{"encoder_head_dim": 64, "encoder_qk_norm": false, "encoder_parallel_block": false, "encoder_layers": 8, "decoder_layers": 8, "decoder_bias": "all", "warmup_steps": 300, "weight_decay": 0.2}
Rows from block 2 of the text decoder, named by matrix and row number. Rows with one number belong to one neuron. Each number is 200 + 30 x the weight over its row's rms, rounded and kept within 0 to 999. All counts start at 0. After the name is the row's rms in percent of the matrix's.
# gate: MLP gate (decoder.blocks.2.mlp.gate.weight, 1024x256), inputs 129-171
# fc1: MLP up (decoder.blocks.2.mlp.fc1.weight, 1024x256), inputs 129-171
# fc2: MLP down (decoder.blocks.2.mlp.fc2.weight, 256x1024, transposed), outputs 129-171
gate.129,086,242,198,201,174,203,168,191,178,210,236,241,141,156,193,133,190,235,194,203,223,178,211,245,176,199,157,235,189,173,218,203,231,231,230,203,148,192,214,202,187,184,159,219
gate.130,070,204,208,183,207,248,195,259,226,210,198,209,152,202,208,240,180,170,214,183,187,181,166,144,216,220,216,174,202,160,201,211,231,183,187,237,186,152,187,168,172,207,180,174
gate.131,059,208,187,172,230,240,173,208,163,176,166,232,180,136,243,211,214,192,165,211,177,219,160,224,194,204,159,228,185,224,239,231,163,252,253,211,201,210,259,174,265,224,175,205
gate.132,085,227,208,197,215,209,175,192,157,177,184,206,225,213,168,216,197,312,195,225,179,191,179,177,212,245,188,211,152,190,253,202,193,235,189,171,154,214,226,170,216,183,176,249
gate.133,071,213,268,193,240,216,219,230,129,247,198,238,215,185,184,211,221,207,207,155,240,191,112,125,235,224,166,164,197,212,177,222,233,194,158,179,191,202,205,248,192,242,154,227
gate.134,052,193,285,263,246,234,242,224,161,186,157,165,184,179,158,254,195,157,196,151,189,228,202,168,225,183,150,210,184,187,224,209,210,211,174,166,213,257,161,169,168,177,192,241
gate.135,096,166,175,147,226,224,192,182,202,176,180,176,153,203,233,207,199,177,261,233,214,180,239,232,157,209,218,197,213,191,211,143,207,210,217,185,204,254,198,206,184,185,250,202
gate.136,057,190,204,162,158,169,250,195,160,202,223,134,151,270,196,175,176,190,188,211,206,204,198,223,177,158,244,131,167,179,234,220,264,281,216,210,174,197,240,182,223,255,210,208
gate.137,107,158,213,241,188,223,236,151,223,208,187,164,204,249,194,175,200,211,228,148,181,184,234,199,174,211,180,183,220,181,200,209,179,178,176,159,200,225,154,179,190,207,268,178
gate.138,112,173,169,250,190,191,196,248,196,224,240,184,155,229,208,174,252,150,219,213,222,149,226,204,158,187,245,221,221,265,213,227,245,253,205,263,206,224,183,201,167,200,220,186
gate.139,056,193,198,180,226,166,217,198,178,201,186,140,133,196,209,169,166,213,245,255,262,219,183,213,205,271,187,224,159,179,177,235,256,164,200,207,215,210,190,164,193,215,163,219
gate.140,054,214,208,225,201,213,225,198,237,175,159,260,204,201,206,216,223,218,189,221,245,161,233,224,187,218,204,210,231,165,189,190,243,213,196,200,178,233,238,256,240,201,205,174
gate.141,033,234,162,201,209,243,220,180,204,207,224,229,199,203,189,194,212,157,244,205,173,206,138,215,206,229,233,192,230,214,140,175,202,189,176,174,218,138,209,256,233,203,152,219
gate.142,130,196,182,208,137,186,181,181,204,235,230,180,174,187,200,152,181,201,190,228,203,144,192,244,249,232,203,217,185,197,214,162,212,150,143,272,240,217,219,186,202,211,229,181
gate.143,099,244,180,200,221,191,177,194,176,167,214,232,141,181,234,195,205,191,164,132,214,184,177,187,159,209,229,186,236,223,207,190,215,199,185,205,220,164,198,164,211,199,224,175
gate.144,119,227,189,157,214,201,229,160,181,224,177,198,166,199,245,229,195,231,195,181,208,159,202,207,192,222,200,209,190,194,219,215,166,202,181,167,165,207,175,127,170,214,244,134
gate.145,038,190,172,260,147,203,177,209,218,205,162,189,185,178,187,185,272,160,154,206,189,223,256,208,181,135,199,204,157,164,184,153,179,281,177,179,194,199,210,179,170,228,161,193
gate.146,095,206,180,252,242,203,297,207,204,199,198,183,216,244,197,196,246,224,272,223,180,229,241,188,204,197,196,206,219,181,237,164,177,193,196,179,161,231,219,235,163,163,171,208
gate.147,080,238,168,220,246,176,259,205,228,163,218,167,201,230,219,225,209,231,195,220,201,187,187,165,187,183,201,207,176,226,254,179,219,231,195,165,161,246,180,207,231,207,141,148
gate.148,114,220,148,189,176,218,195,245,158,230,226,214,192,212,190,216,223,258,192,154,171,211,147,218,142,163,194,166,262,232,211,200,225,220,185,226,243,237,264,164,243,133,232,196
gate.149,066,223,220,220,196,178,226,207,180,174,224,155,202,243,234,193,169,208,195,196,183,266,140,176,217,204,211,183,186,201,211,181,221,203,187,177,238,207,181,207,199,175,200,237
gate.150,147,224,161,169,227,257,194,178,181,156,195,240,195,190,249,236,257,163,203,177,158,155,186,224,216,193,192,216,212,217,157,233,140,273,227,222,172,202,246,205,196,207,175,182
gate.151,092,216,193,165,239,176,207,210,211,169,211,249,216,232,225,173,259,233,149,199,114,167,152,225,226,181,173,188,175,149,241,188,182,245,172,201,160,224,157,217,201,228,228,190
gate.152,057,162,230,210,231,206,199,205,205,168,238,211,212,182,299,161,194,161,205,222,218,211,206,196,246,226,163,191,172,195,211,220,152,205,162,212,200,230,251,214,203,192,207,206
gate.153,126,185,253,163,207,192,217,192,165,248,182,203,170,184,202,192,199,205,179,150,205,195,229,222,253,231,211,192,211,202,224,209,240,160,243,212,168,222,159,184,252,222,238,184
gate.154,047,186,212,163,193,256,182,161,240,194,167,150,229,210,204,276,174,174,197,174,225,206,154,214,171,231,189,167,199,206,192,213,217,224,229,174,194,151,238,233,181,223,163,207
gate.155,135,178,208,208,228,187,197,218,200,173,199,235,184,228,223,178,259,169,187,214,210,190,130,219,245,210,198,197,157,164,235,193,255,222,237,245,188,202,245,194,161,152,201,200
gate.156,125,238,180,116,212,170,200,165,210,182,177,220,240,195,220,208,188,184,177,171,215,207,199,203,225,177,220,215,252,165,206,198,186,160,186,225,197,184,181,174,188,168,239,239
gate.157,162,194,178,201,202,217,196,234,209,196,235,218,216,225,212,202,235,212,248,183,244,175,256,159,190,252,165,234,171,181,212,198,206,223,191,198,169,288,199,144,205,210,204,206
gate.158,065,199,149,206,211,206,192,214,246,257,202,229,214,199,219,179,181,162,222,209,223,288,183,158,269,237,165,162,120,189,153,203,220,161,206,230,252,210,146,210,160,169,153,227
gate.159,045,233,191,143,224,228,202,190,184,204,229,183,190,193,208,192,210,184,180,220,200,200,201,221,238,216,222,155,208,202,237,186,244,228,193,180,182,236,257,183,227,238,163,171
gate.160,043,207,191,164,195,183,162,228,204,213,183,210,248,223,171,196,182,171,150,143,239,212,219,187,117,209,200,172,177,217,188,203,269,231,170,226,216,152,182,179,190,235,212,189
gate.161,068,198,182,236,156,192,187,194,233,214,210,219,236,177,207,201,173,196,160,165,219,176,175,221,167,234,199,249,158,199,217,216,234,184,177,237,190,138,144,206,205,172,201,224
gate.162,091,237,141,256,199,212,266,220,179,208,228,233,206,215,145,190,133,242,226,204,213,206,202,210,182,213,209,222,199,204,202,165,214,224,180,219,257,275,207,186,207,179,152,226
gate.163,132,264,223,189,250,204,165,241,224,158,203,188,227,136,211,213,235,164,191,176,215,236,147,170,234,179,254,119,178,153,204,240,191,217,212,171,210,201,192,206,226,173,171,202
gate.164,063,157,204,246,167,215,170,229,209,141,209,197,182,164,217,244,162,228,169,203,223,180,194,157,180,138,174,151,186,137,195,197,205,171,100,233,170,136,286,220,224,190,210,159
gate.165,120,215,204,237,287,214,225,218,207,181,203,193,238,190,247,183,239,172,174,222,222,127,237,247,176,228,194,177,164,189,243,175,155,250,206,218,250,227,192,209,182,209,165,198
gate.166,075,221,223,181,189,252,223,211,230,232,211,232,210,181,195,290,204,181,179,274,189,144,191,219,234,174,191,172,164,173,203,227,152,266,202,175,163,200,212,221,214,262,208,178
gate.167,155,167,195,175,192,213,197,236,170,232,241,250,189,168,218,169,178,200,261,209,206,184,153,188,182,199,206,220,202,190,183,161,171,162,219,214,191,204,166,195,210,210,238,199
gate.168,196,239,209,220,180,176,185,186,191,214,236,260,194,223,214,159,217,177,196,261,199,191,192,198,247,209,199,158,259,206,157,237,173,179,229,220,182,232,228,176,202,247,209,172
gate.169,080,185,189,182,226,207,206,225,172,275,185,187,196,183,214,252,180,159,221,196,161,206,206,160,251,226,187,237,223,188,149,191,227,233,199,163,156,167,234,174,198,221,232,236
gate.170,091,182,231,184,203,177,241,165,142,190,203,188,196,194,181,217,204,180,193,246,257,209,219,184,214,202,222,218,166,153,181,165,165,131,170,224,150,192,250,223,243,174,183,185
gate.171,105,198,216,220,170,238,196,231,209,149,265,223,231,207,182,220,258,232,185,182,183,172,224,248,221,175,177,139,198,182,228,190,194,239,190,174,144,245,186,229,180,195,202,243
gate.172,151,188,142,187,225,205,207,257,226,174,190,206,191,208,134,221,228,215,201,191,167,192,198,175,210,232,142,213,226,202,249,210,204,232,193,176,210,187,238,235,212,129,219,164
gate.173,112,185,197,263,214,227,222,149,217,185,183,200,170,190,193,255,272,159,255,237,159,211,215,180,232,198,245,226,184,181,166,136,166,241,204,177,149,241,228,167,160,157,140,195
gate.174,051,176,212,241,268,202,174,177,226,160,240,200,164,254,207,177,213,235,199,161,233,157,222,207,206,203,160,216,183,211,216,190,225,202,185,182,174,238,226,182,221,244,193,180
gate.175,113,180,232,246,227,199,164,200,183,237,233,173,185,203,214,178,170,197,191,194,255,195,141,257,225,190,224,140,174,248,218,217,251,171,201,195,173,184,198,204,212,195,184,195
gate.176,106,191,192,173,241,210,220,174,206,175,180,213,140,174,183,217,246,218,183,206,209,203,213,189,198,201,223,197,241,151,214,196,194,165,248,227,184,190,165,148,177,216,231,265
gate.177,124,151,199,198,270,211,287,205,224,205,219,151,159,201,202,190,224,220,212,160,177,170,183,241,241,209,204,199,243,233,225,220,217,151,220,224,242,214,188,238,200,180,246,186
gate.178,088,180,165,166,220,240,206,196,198,218,238,266,207,170,203,174,148,211,270,252,189,201,197,191,230,189,261,205,219,221,213,212,198,190,181,158,187,229,211,186,167,271,169,183
fc1.129,078,239,215,193,204,148,160,201,215,130,226,227,171,166,195,191,218,189,166,207,219,185,226,246,187,200,172,238,172,191,251,197,182,218,190,209,203,140,167,146,193,139,174,228
fc1.130,069,177,251,225,206,157,234,199,184,171,197,223,180,185,167,145,197,163,208,235,171,174,231,188,200,188,234,264,212,272,197,205,208,239,180,220,197,196,222,215,208,245,153,196
fc1.131,054,215,186,229,221,159,191,187,191,246,256,227,176,227,230,185,163,220,145,201,232,181,165,166,219,194,206,149,221,195,237,223,238,186,237,130,264,212,167,196,225,214,206,267
fc1.132,089,169,251,198,188,273,181,238,251,202,246,196,197,184,271,187,201,172,235,240,186,180,223,164,164,226,212,209,200,226,257,219,179,154,213,241,182,199,194,226,213,206,209,176
fc1.133,070,210,223,236,207,188,180,247,115,153,240,213,258,173,213,147,153,192,185,165,175,169,109,167,189,214,170,206,181,217,206,222,203,207,184,132,145,201,181,157,187,183,187,245
fc1.134,058,233,185,216,185,188,159,203,188,215,233,205,155,186,210,198,142,204,180,182,195,220,205,206,200,206,188,200,180,183,221,230,226,222,201,145,208,130,163,170,184,236,179,196
fc1.135,096,171,244,202,199,200,191,137,210,195,213,166,236,191,246,267,186,177,206,249,178,208,212,258,169,196,227,174,168,214,198,227,214,170,153,224,203,152,200,247,180,231,183,186
fc1.136,058,195,200,170,166,204,246,226,204,138,185,194,158,263,162,185,263,222,174,214,221,167,252,253,160,173,274,205,162,166,229,201,180,243,187,260,169,187,221,184,207,235,201,193
fc1.137,122,237,170,203,244,186,271,187,242,213,255,205,254,212,245,175,190,229,227,218,155,211,192,230,203,185,241,156,279,216,199,193,192,238,171,179,146,219,237,251,178,181,260,218
fc1.138,107,210,175,252,185,198,136,200,263,192,186,201,246,194,214,223,237,209,189,210,187,172,229,194,263,143,200,165,183,201,205,211,173,149,165,194,192,215,210,192,236,192,186,145
fc1.139,058,198,221,169,187,178,156,249,191,190,248,209,228,218,208,221,217,170,198,194,166,191,209,197,152,196,198,197,202,250,229,157,192,217,184,215,190,242,209,198,221,203,207,175
fc1.140,062,219,203,213,177,245,223,186,180,207,240,195,184,190,200,206,222,222,163,264,151,240,209,180,169,269,151,191,242,170,172,208,208,191,229,221,179,190,205,220,211,205,233,185
fc1.141,033,226,230,175,185,161,223,167,199,200,207,210,270,159,192,201,223,210,214,235,193,134,235,181,196,220,228,187,191,174,220,151,144,142,210,218,203,228,143,186,185,166,235,155
fc1.142,122,210,254,193,206,211,223,217,200,211,238,295,214,182,168,208,219,185,182,193,221,188,182,165,190,193,167,198,189,201,198,235,252,165,188,173,163,219,178,211,180,189,211,182
fc1.143,098,213,232,201,167,211,178,230,175,210,183,230,157,224,282,141,186,221,204,176,205,208,164,187,143,185,226,142,206,210,161,177,229,169,200,178,208,151,170,222,208,233,168,153
fc1.144,111,217,235,190,234,209,183,223,200,200,167,224,234,194,207,207,211,196,214,154,210,240,155,192,198,177,222,215,215,253,244,173,161,188,190,203,187,172,238,175,143,154,218,153
fc1.145,033,185,184,197,181,225,165,169,224,184,167,229,201,181,176,261,196,188,133,200,207,198,212,210,149,172,208,187,167,148,206,161,239,222,219,242,164,163,203,194,201,212,159,178
fc1.146,100,197,221,215,242,179,215,163,203,204,184,190,158,241,192,204,227,231,209,184,202,227,214,207,198,136,205,182,202,175,260,175,194,181,213,150,214,177,194,232,189,214,220,241
fc1.147,083,202,224,214,209,234,231,218,168,225,229,182,220,218,217,179,208,191,192,172,211,194,156,206,203,241,204,150,196,307,211,209,166,220,199,196,201,251,213,225,189,228,148,205
fc1.148,112,195,159,211,199,244,212,183,179,232,223,203,176,205,163,168,188,194,193,212,208,198,200,225,169,177,282,229,191,222,210,154,217,263,280,229,259,150,229,247,184,155,175,219
fc1.149,076,147,186,242,221,226,184,235,244,233,164,184,207,190,209,249,201,199,196,243,244,190,230,233,196,219,196,184,186,196,190,247,220,217,274,209,151,186,152,183,177,172,178,196
fc1.150,128,181,207,160,197,252,196,174,188,237,221,205,142,192,172,206,252,230,179,136,221,185,206,245,165,232,142,153,170,223,185,203,242,225,138,176,229,222,216,230,241,184,174,202
fc1.151,095,237,218,179,196,220,151,248,166,211,165,130,176,209,218,193,206,170,286,224,191,193,227,216,189,212,223,230,200,194,186,163,200,180,251,175,252,142,249,166,229,193,156,192
fc1.152,061,181,220,239,153,201,255,220,209,201,175,205,233,228,213,262,147,192,186,150,199,186,216,230,165,156,232,155,207,224,196,194,249,210,179,241,249,191,204,169,135,179,256,221
fc1.153,114,194,261,202,234,198,193,266,219,265,192,228,163,201,197,181,160,212,165,154,186,173,212,193,232,182,206,189,150,183,201,212,187,131,228,174,184,184,173,206,211,238,272,225
fc1.154,052,218,202,232,227,165,207,205,162,173,290,259,174,154,186,156,198,210,232,212,169,202,210,223,216,160,261,216,207,214,211,185,201,175,212,161,206,216,120,173,168,174,177,212
fc1.155,122,184,244,205,234,222,203,179,216,204,201,123,188,216,187,249,139,210,203,221,184,181,183,164,203,174,233,206,214,194,161,188,172,138,179,203,143,171,116,149,221,206,209,192
fc1.156,123,207,228,167,253,174,192,136,218,178,224,230,251,169,190,195,215,189,174,199,188,249,197,236,212,199,166,273,200,220,270,218,172,191,162,226,164,195,204,184,237,192,262,210
fc1.157,155,139,229,221,187,178,174,170,147,205,217,212,200,173,215,219,165,220,222,202,161,237,258,192,167,191,156,200,185,160,209,184,170,180,221,188,242,216,233,184,249,172,225,213
fc1.158,057,150,239,255,204,231,209,219,170,202,195,211,203,240,160,263,198,239,173,170,182,226,204,107,201,259,144,231,213,194,192,193,240,162,206,164,182,202,175,148,213,217,250,207
fc1.159,047,228,200,105,228,216,196,214,205,187,221,168,182,200,187,192,252,156,225,217,193,164,166,201,255,219,209,134,208,149,217,184,207,224,210,208,239,197,230,175,202,202,185,216
fc1.160,047,200,171,186,216,209,163,237,194,203,177,165,219,204,146,224,225,201,166,123,206,201,214,138,147,210,176,243,210,220,164,153,254,259,188,232,179,173,188,157,176,238,228,197
fc1.161,068,207,216,207,204,212,181,170,202,204,154,197,242,255,186,194,187,225,246,217,228,136,163,180,223,203,162,215,241,159,241,245,243,175,252,175,240,209,189,178,219,198,216,177
fc1.162,090,188,189,229,194,170,194,209,194,195,193,228,201,171,200,189,120,227,237,198,234,244,169,151,180,159,216,261,215,219,164,176,222,215,169,156,188,244,232,144,181,259,179,166
fc1.163,132,209,183,223,257,216,197,199,226,210,227,192,158,200,217,215,169,184,172,262,235,176,183,235,146,184,200,168,242,120,200,196,158,216,254,250,184,170,168,183,196,239,171,181
fc1.164,064,186,180,175,201,176,178,238,231,214,206,201,235,184,241,157,198,190,185,180,174,209,189,237,183,220,182,221,204,219,197,201,197,160,224,202,233,173,206,196,168,143,217,182
fc1.165,104,207,185,180,259,220,253,189,174,266,204,214,248,231,123,292,180,242,217,264,158,125,218,203,207,201,228,190,155,162,198,246,191,217,250,236,170,157,209,218,183,215,174,228
fc1.166,070,167,250,236,201,238,246,229,238,262,170,198,193,156,176,272,219,215,198,227,182,189,216,196,220,218,193,243,138,154,200,209,184,201,161,147,132,205,217,217,218,233,239,162
fc1.167,169,186,141,164,152,219,254,207,147,174,171,270,162,175,161,183,192,192,232,187,233,225,199,174,206,199,245,206,180,160,212,170,178,181,216,220,199,219,208,161,185,186,181,159
fc1.168,204,221,175,185,168,172,192,210,213,192,216,261,160,205,225,157,167,177,166,243,201,189,199,161,230,234,224,127,258,224,158,222,194,179,219,215,179,201,198,150,178,211,219,182
fc1.169,088,208,154,239,260,149,204,233,203,199,212,165,214,237,172,201,156,183,166,199,192,229,213,200,209,245,238,237,197,177,240,245,213,120,215,221,190,242,177,158,166,187,189,172
fc1.170,101,238,204,196,173,189,213,155,199,244,225,204,175,228,161,210,182,155,150,197,202,172,168,185,232,167,185,184,236,233,280,203,253,249,256,216,216,205,236,190,179,266,165,201
fc1.171,097,233,189,253,176,208,168,196,172,187,187,248,224,215,203,197,196,201,162,232,208,185,191,179,219,202,185,167,165,208,215,175,262,218,206,188,178,162,196,181,206,149,202,193
fc1.172,137,182,188,192,193,220,173,168,250,182,165,188,239,164,222,174,226,166,142,172,197,181,178,162,217,220,145,191,194,183,230,173,197,201,212,170,190,188,207,182,206,205,199,195
fc1.173,122,187,177,205,204,185,205,235,185,205,222,190,225,175,213,234,223,190,230,228,239,190,178,176,198,165,171,231,194,166,213,228,191,205,188,169,145,160,166,190,237,200,182,199
fc1.174,055,194,200,182,148,185,191,240,171,132,198,218,193,175,181,199,213,192,155,228,200,190,189,274,185,192,193,194,187,147,182,186,244,262,246,236,230,232,188,225,176,193,169,199
fc1.175,105,163,192,284,250,176,178,269,209,208,173,197,212,179,201,236,261,228,211,184,186,245,174,235,159,224,219,270,210,173,225,197,206,170,177,225,202,190,203,170,178,191,261,178
fc1.176,110,240,158,192,215,219,189,232,220,193,235,205,221,192,222,143,163,241,223,187,210,166,232,199,228,147,160,136,199,197,140,206,200,156,184,169,190,187,202,210,205,216,210,225
fc1.177,113,197,199,239,213,253,234,217,189,173,185,182,234,187,193,174,173,253,195,218,204,201,165,195,199,208,226,222,234,231,187,202,219,224,245,198,183,201,168,195,200,202,242,202
fc1.178,083,211,198,222,212,206,145,238,191,178,230,212,276,184,190,195,199,236,234,194,204,203,191,145,228,166,185,187,175,201,234,188,186,158,160,226,241,227,158,201,193,241,183,202
fc2.129,081,190,234,229,199,179,234,174,205,221,136,183,157,203,182,199,251,219,187,200,242,208,199,173,205,231,174,159,171,219,172,179,222,187,219,203,220,194,213,148,235,201,181,202
fc2.130,075,171,252,231,195,201,179,199,208,217,235,209,211,232,149,184,211,198,180,206,259,169,239,232,141,221,196,171,227,230,209,207,210,215,215,224,158,188,197,150,131,135,193,182
fc2.131,055,220,220,230,297,192,183,202,195,178,176,200,168,145,231,203,195,146,180,183,196,218,193,206,206,226,167,205,237,195,205,169,204,202,166,210,178,235,209,241,216,190,171,241
fc2.132,089,173,207,179,227,202,231,135,157,204,253,202,206,208,210,205,142,224,220,171,211,219,197,189,181,208,209,179,146,172,190,184,260,182,190,176,196,205,156,187,166,226,208,205
fc2.133,068,199,196,201,254,200,207,214,237,210,175,186,191,178,154,229,205,214,198,178,236,252,235,177,202,182,233,246,151,142,177,176,223,200,165,245,179,231,216,177,190,255,179,187
fc2.134,059,236,152,192,158,173,184,181,188,211,148,203,181,169,203,195,170,222,152,216,197,212,158,260,197,230,179,148,226,170,216,212,219,197,218,223,227,199,206,239,182,199,184,176
fc2.135,097,192,230,162,226,201,216,172,241,178,174,201,209,187,176,240,193,192,212,190,208,166,233,207,198,196,183,195,177,160,230,203,228,206,214,199,132,209,217,249,214,205,214,195
fc2.136,055,177,194,211,234,186,185,198,192,226,283,228,211,163,222,177,248,264,261,204,177,219,261,203,238,192,229,204,181,244,215,225,202,218,184,182,184,211,205,219,230,175,204,226
fc2.137,113,201,224,178,173,164,244,137,221,170,239,189,165,222,202,213,200,202,188,244,243,209,148,248,186,224,194,205,191,184,245,178,202,200,199,215,210,195,150,212,174,199,211,183
fc2.138,103,252,149,200,197,197,217,259,186,156,172,187,176,187,217,222,241,173,192,198,267,146,176,232,205,213,195,188,213,206,213,183,216,231,213,192,214,191,164,195,169,142,257,226
fc2.139,054,179,167,225,221,261,189,197,217,234,122,192,195,160,130,226,181,260,238,246,233,219,173,226,181,186,207,202,204,210,230,198,235,166,189,244,203,228,228,249,177,189,210,208
fc2.140,056,246,147,168,171,170,160,186,219,178,200,216,141,182,175,206,206,175,259,182,215,246,184,211,190,209,205,199,194,130,150,189,248,269,221,215,168,187,195,172,202,146,184,264
fc2.141,035,182,200,222,184,193,179,216,237,212,233,195,234,238,202,210,155,176,133,213,211,166,258,174,257,153,172,230,242,239,203,210,217,223,187,237,181,168,184,233,209,218,212,168
fc2.142,117,169,200,204,197,192,165,192,200,186,176,200,198,179,229,188,189,195,159,196,174,154,248,213,188,222,195,171,246,158,164,200,240,215,277,226,124,219,223,247,221,171,190,189
fc2.143,114,169,239,225,259,196,178,179,210,183,187,192,191,179,185,185,201,230,172,205,229,219,176,215,159,207,243,238,187,195,194,164,202,220,191,130,210,226,223,137,160,194,235,237
fc2.144,129,185,164,226,188,212,236,131,235,209,184,187,238,146,201,185,164,208,194,210,219,251,158,181,187,169,215,187,257,160,198,207,190,176,203,133,196,223,189,153,216,178,178,123
fc2.145,037,214,218,206,181,228,159,224,228,170,204,236,227,227,209,184,203,188,178,129,213,176,178,201,241,185,190,225,238,231,229,191,154,208,203,209,176,222,120,169,193,190,211,171
fc2.146,119,143,216,209,256,198,187,147,229,218,191,169,187,198,252,206,204,210,190,157,244,230,187,242,217,258,182,250,148,251,201,199,160,211,181,166,187,235,185,237,183,232,210,191
fc2.147,077,216,183,197,139,201,163,187,226,198,182,208,188,190,183,216,196,140,183,130,231,240,176,181,199,207,219,182,269,213,221,191,243,196,184,197,222,195,177,140,221,179,215,192
fc2.148,119,212,194,222,213,253,215,217,175,177,223,182,178,191,186,205,176,207,181,188,225,220,169,180,215,186,199,165,209,207,212,212,221,218,227,206,194,179,196,208,237,208,200,223
fc2.149,075,182,192,205,237,231,208,213,206,235,264,197,216,148,183,162,232,176,190,202,217,228,147,199,214,205,177,241,204,179,143,204,187,203,201,183,217,183,255,175,205,214,205,250
fc2.150,140,226,189,205,216,213,233,233,218,193,204,264,185,203,215,175,153,202,240,127,234,132,249,168,171,213,216,225,220,169,250,164,229,209,239,147,223,168,216,219,178,207,212,190
fc2.151,095,172,186,200,216,207,184,229,197,196,156,214,202,172,184,185,149,207,198,225,223,218,220,248,193,217,248,180,153,158,246,209,246,153,192,153,182,206,272,191,211,183,204,176
fc2.152,052,200,275,226,224,152,238,193,178,205,192,178,223,176,158,197,210,232,186,214,192,214,194,188,194,201,168,210,194,212,200,250,189,187,200,220,211,224,122,223,198,218,203,160
fc2.153,121,225,197,234,159,200,202,224,157,243,195,154,175,210,109,189,271,193,237,188,176,184,173,222,201,172,236,188,152,190,188,181,180,197,193,191,223,194,160,202,206,189,162,197
fc2.154,046,259,175,224,196,246,203,202,222,228,242,178,176,203,228,204,215,176,233,196,241,148,244,192,198,170,211,168,188,179,187,227,232,210,179,201,177,159,262,187,199,244,166,217
fc2.155,155,181,204,283,231,206,232,166,197,212,172,197,213,247,130,217,205,219,236,172,235,221,153,204,159,189,210,235,209,186,239,153,188,139,240,216,236,177,164,195,178,167,203,182
fc2.156,134,185,174,198,148,222,177,232,182,198,178,213,216,297,209,235,220,215,239,230,243,156,204,208,240,160,202,226,209,187,180,217,187,177,193,204,190,175,197,251,209,223,206,156
fc2.157,146,173,197,209,182,172,208,252,177,186,222,170,186,242,142,208,208,184,167,214,180,200,250,151,186,194,232,205,228,109,240,226,185,212,223,230,211,212,208,182,245,209,174,216
fc2.158,055,146,197,193,195,254,210,184,228,233,158,172,206,222,150,174,230,199,177,219,208,171,155,241,176,196,189,141,170,213,180,184,179,195,186,217,227,243,174,206,215,173,196,149
fc2.159,040,256,222,180,191,195,186,145,222,206,174,199,219,174,230,230,195,156,192,180,161,207,168,203,149,158,204,176,201,175,253,209,176,241,229,231,184,205,189,181,178,176,211,175
fc2.160,044,213,185,216,183,184,213,161,194,212,175,211,194,281,181,213,205,181,211,244,209,233,189,201,226,178,185,228,175,187,143,227,256,206,215,172,188,167,236,153,161,170,181,209
fc2.161,060,237,202,216,183,193,252,207,186,221,270,128,233,208,181,225,198,213,173,208,167,167,179,196,218,194,191,188,156,170,212,190,222,159,186,194,279,232,187,238,154,132,147,142
fc2.162,095,231,177,173,213,231,216,269,190,201,170,191,223,207,172,219,144,219,157,254,216,243,146,164,198,186,207,250,212,152,213,192,204,216,234,180,189,175,215,229,257,189,163,241
fc2.163,134,209,207,246,168,187,184,233,181,191,157,212,182,218,223,227,170,154,183,157,177,210,189,203,234,229,162,218,184,167,177,214,221,188,202,184,252,176,198,242,202,251,197,148
fc2.164,062,178,158,205,227,203,180,197,232,174,206,180,225,208,223,222,199,228,234,146,282,122,276,182,217,188,235,203,173,205,175,177,169,191,186,224,225,187,225,191,209,199,201,176
fc2.165,128,150,240,238,254,186,180,216,185,230,205,173,198,237,229,165,219,207,253,247,166,170,187,214,213,226,149,231,185,245,166,206,200,234,182,172,190,177,177,200,167,207,221,206
fc2.166,059,165,162,209,214,195,182,156,242,203,256,180,197,228,254,177,201,205,225,169,219,207,170,216,236,208,195,196,205,229,208,214,204,202,199,271,193,191,169,203,207,253,193,182
fc2.167,156,201,151,187,104,203,171,189,193,200,174,192,164,232,222,184,203,216,248,174,196,259,228,252,182,213,197,255,178,198,190,207,207,217,210,201,175,197,174,252,173,202,203,201
fc2.168,211,212,174,194,141,211,187,181,206,213,197,187,202,226,212,218,231,182,208,215,197,180,201,202,214,210,214,175,148,210,203,223,212,189,212,222,122,197,127,227,207,191,212,220
fc2.169,079,163,237,173,209,181,234,151,163,204,265,226,161,160,227,204,194,227,183,206,214,190,235,202,197,208,250,171,247,171,202,189,184,207,216,224,204,191,206,204,275,206,159,206
fc2.170,088,217,208,189,154,207,171,146,178,196,206,177,165,231,167,181,111,159,211,164,183,203,223,192,235,197,157,197,137,190,248,210,224,183,213,202,253,193,229,231,186,214,222,145
fc2.171,103,194,218,201,176,152,224,231,219,212,193,171,183,220,159,166,182,210,169,235,178,196,215,184,243,204,179,222,214,207,198,160,225,218,172,210,214,222,174,217,228,242,196,214
fc2.172,125,153,211,235,189,195,175,166,160,232,170,210,195,150,192,186,233,184,252,253,264,180,178,196,198,221,223,164,207,226,220,173,180,226,243,159,222,210,238,226,175,203,198,118
fc2.173,126,214,189,207,195,194,168,243,185,204,276,208,205,178,179,212,190,201,130,201,165,252,125,247,210,205,168,153,222,190,210,189,176,223,237,211,123,194,200,120,224,223,167,211
fc2.174,060,184,186,238,254,207,223,126,188,195,196,187,159,106,236,205,219,212,247,227,174,237,219,199,200,231,239,193,162,203,231,211,222,199,174,176,186,200,154,212,247,237,190,258
fc2.175,108,198,262,226,278,203,275,125,178,202,188,191,200,179,208,190,194,219,204,194,211,158,174,190,186,181,190,175,236,228,194,186,230,178,138,219,160,250,247,235,161,208,240,215
fc2.176,100,225,209,239,130,188,203,192,199,206,244,251,238,227,194,199,193,192,191,197,198,211,291,221,208,206,199,139,180,191,147,228,196,174,189,219,174,228,177,227,244,146,188,158
fc2.177,122,212,190,192,260,217,200,211,226,235,180,178,206,196,174,192,186,171,168,184,194,157,279,196,210,210,196,205,163,175,214,214,199,183,187,186,227,198,210,208,132,165,153,176
fc2.178,082,185,157,227,162,205,255,177,197,217,217,259,176,179,231,212,190,200,247,209,213,215,196,188,230,164,214,185,164,233,215,193,146,175,158,188,211,224,241,254,152,194,234,220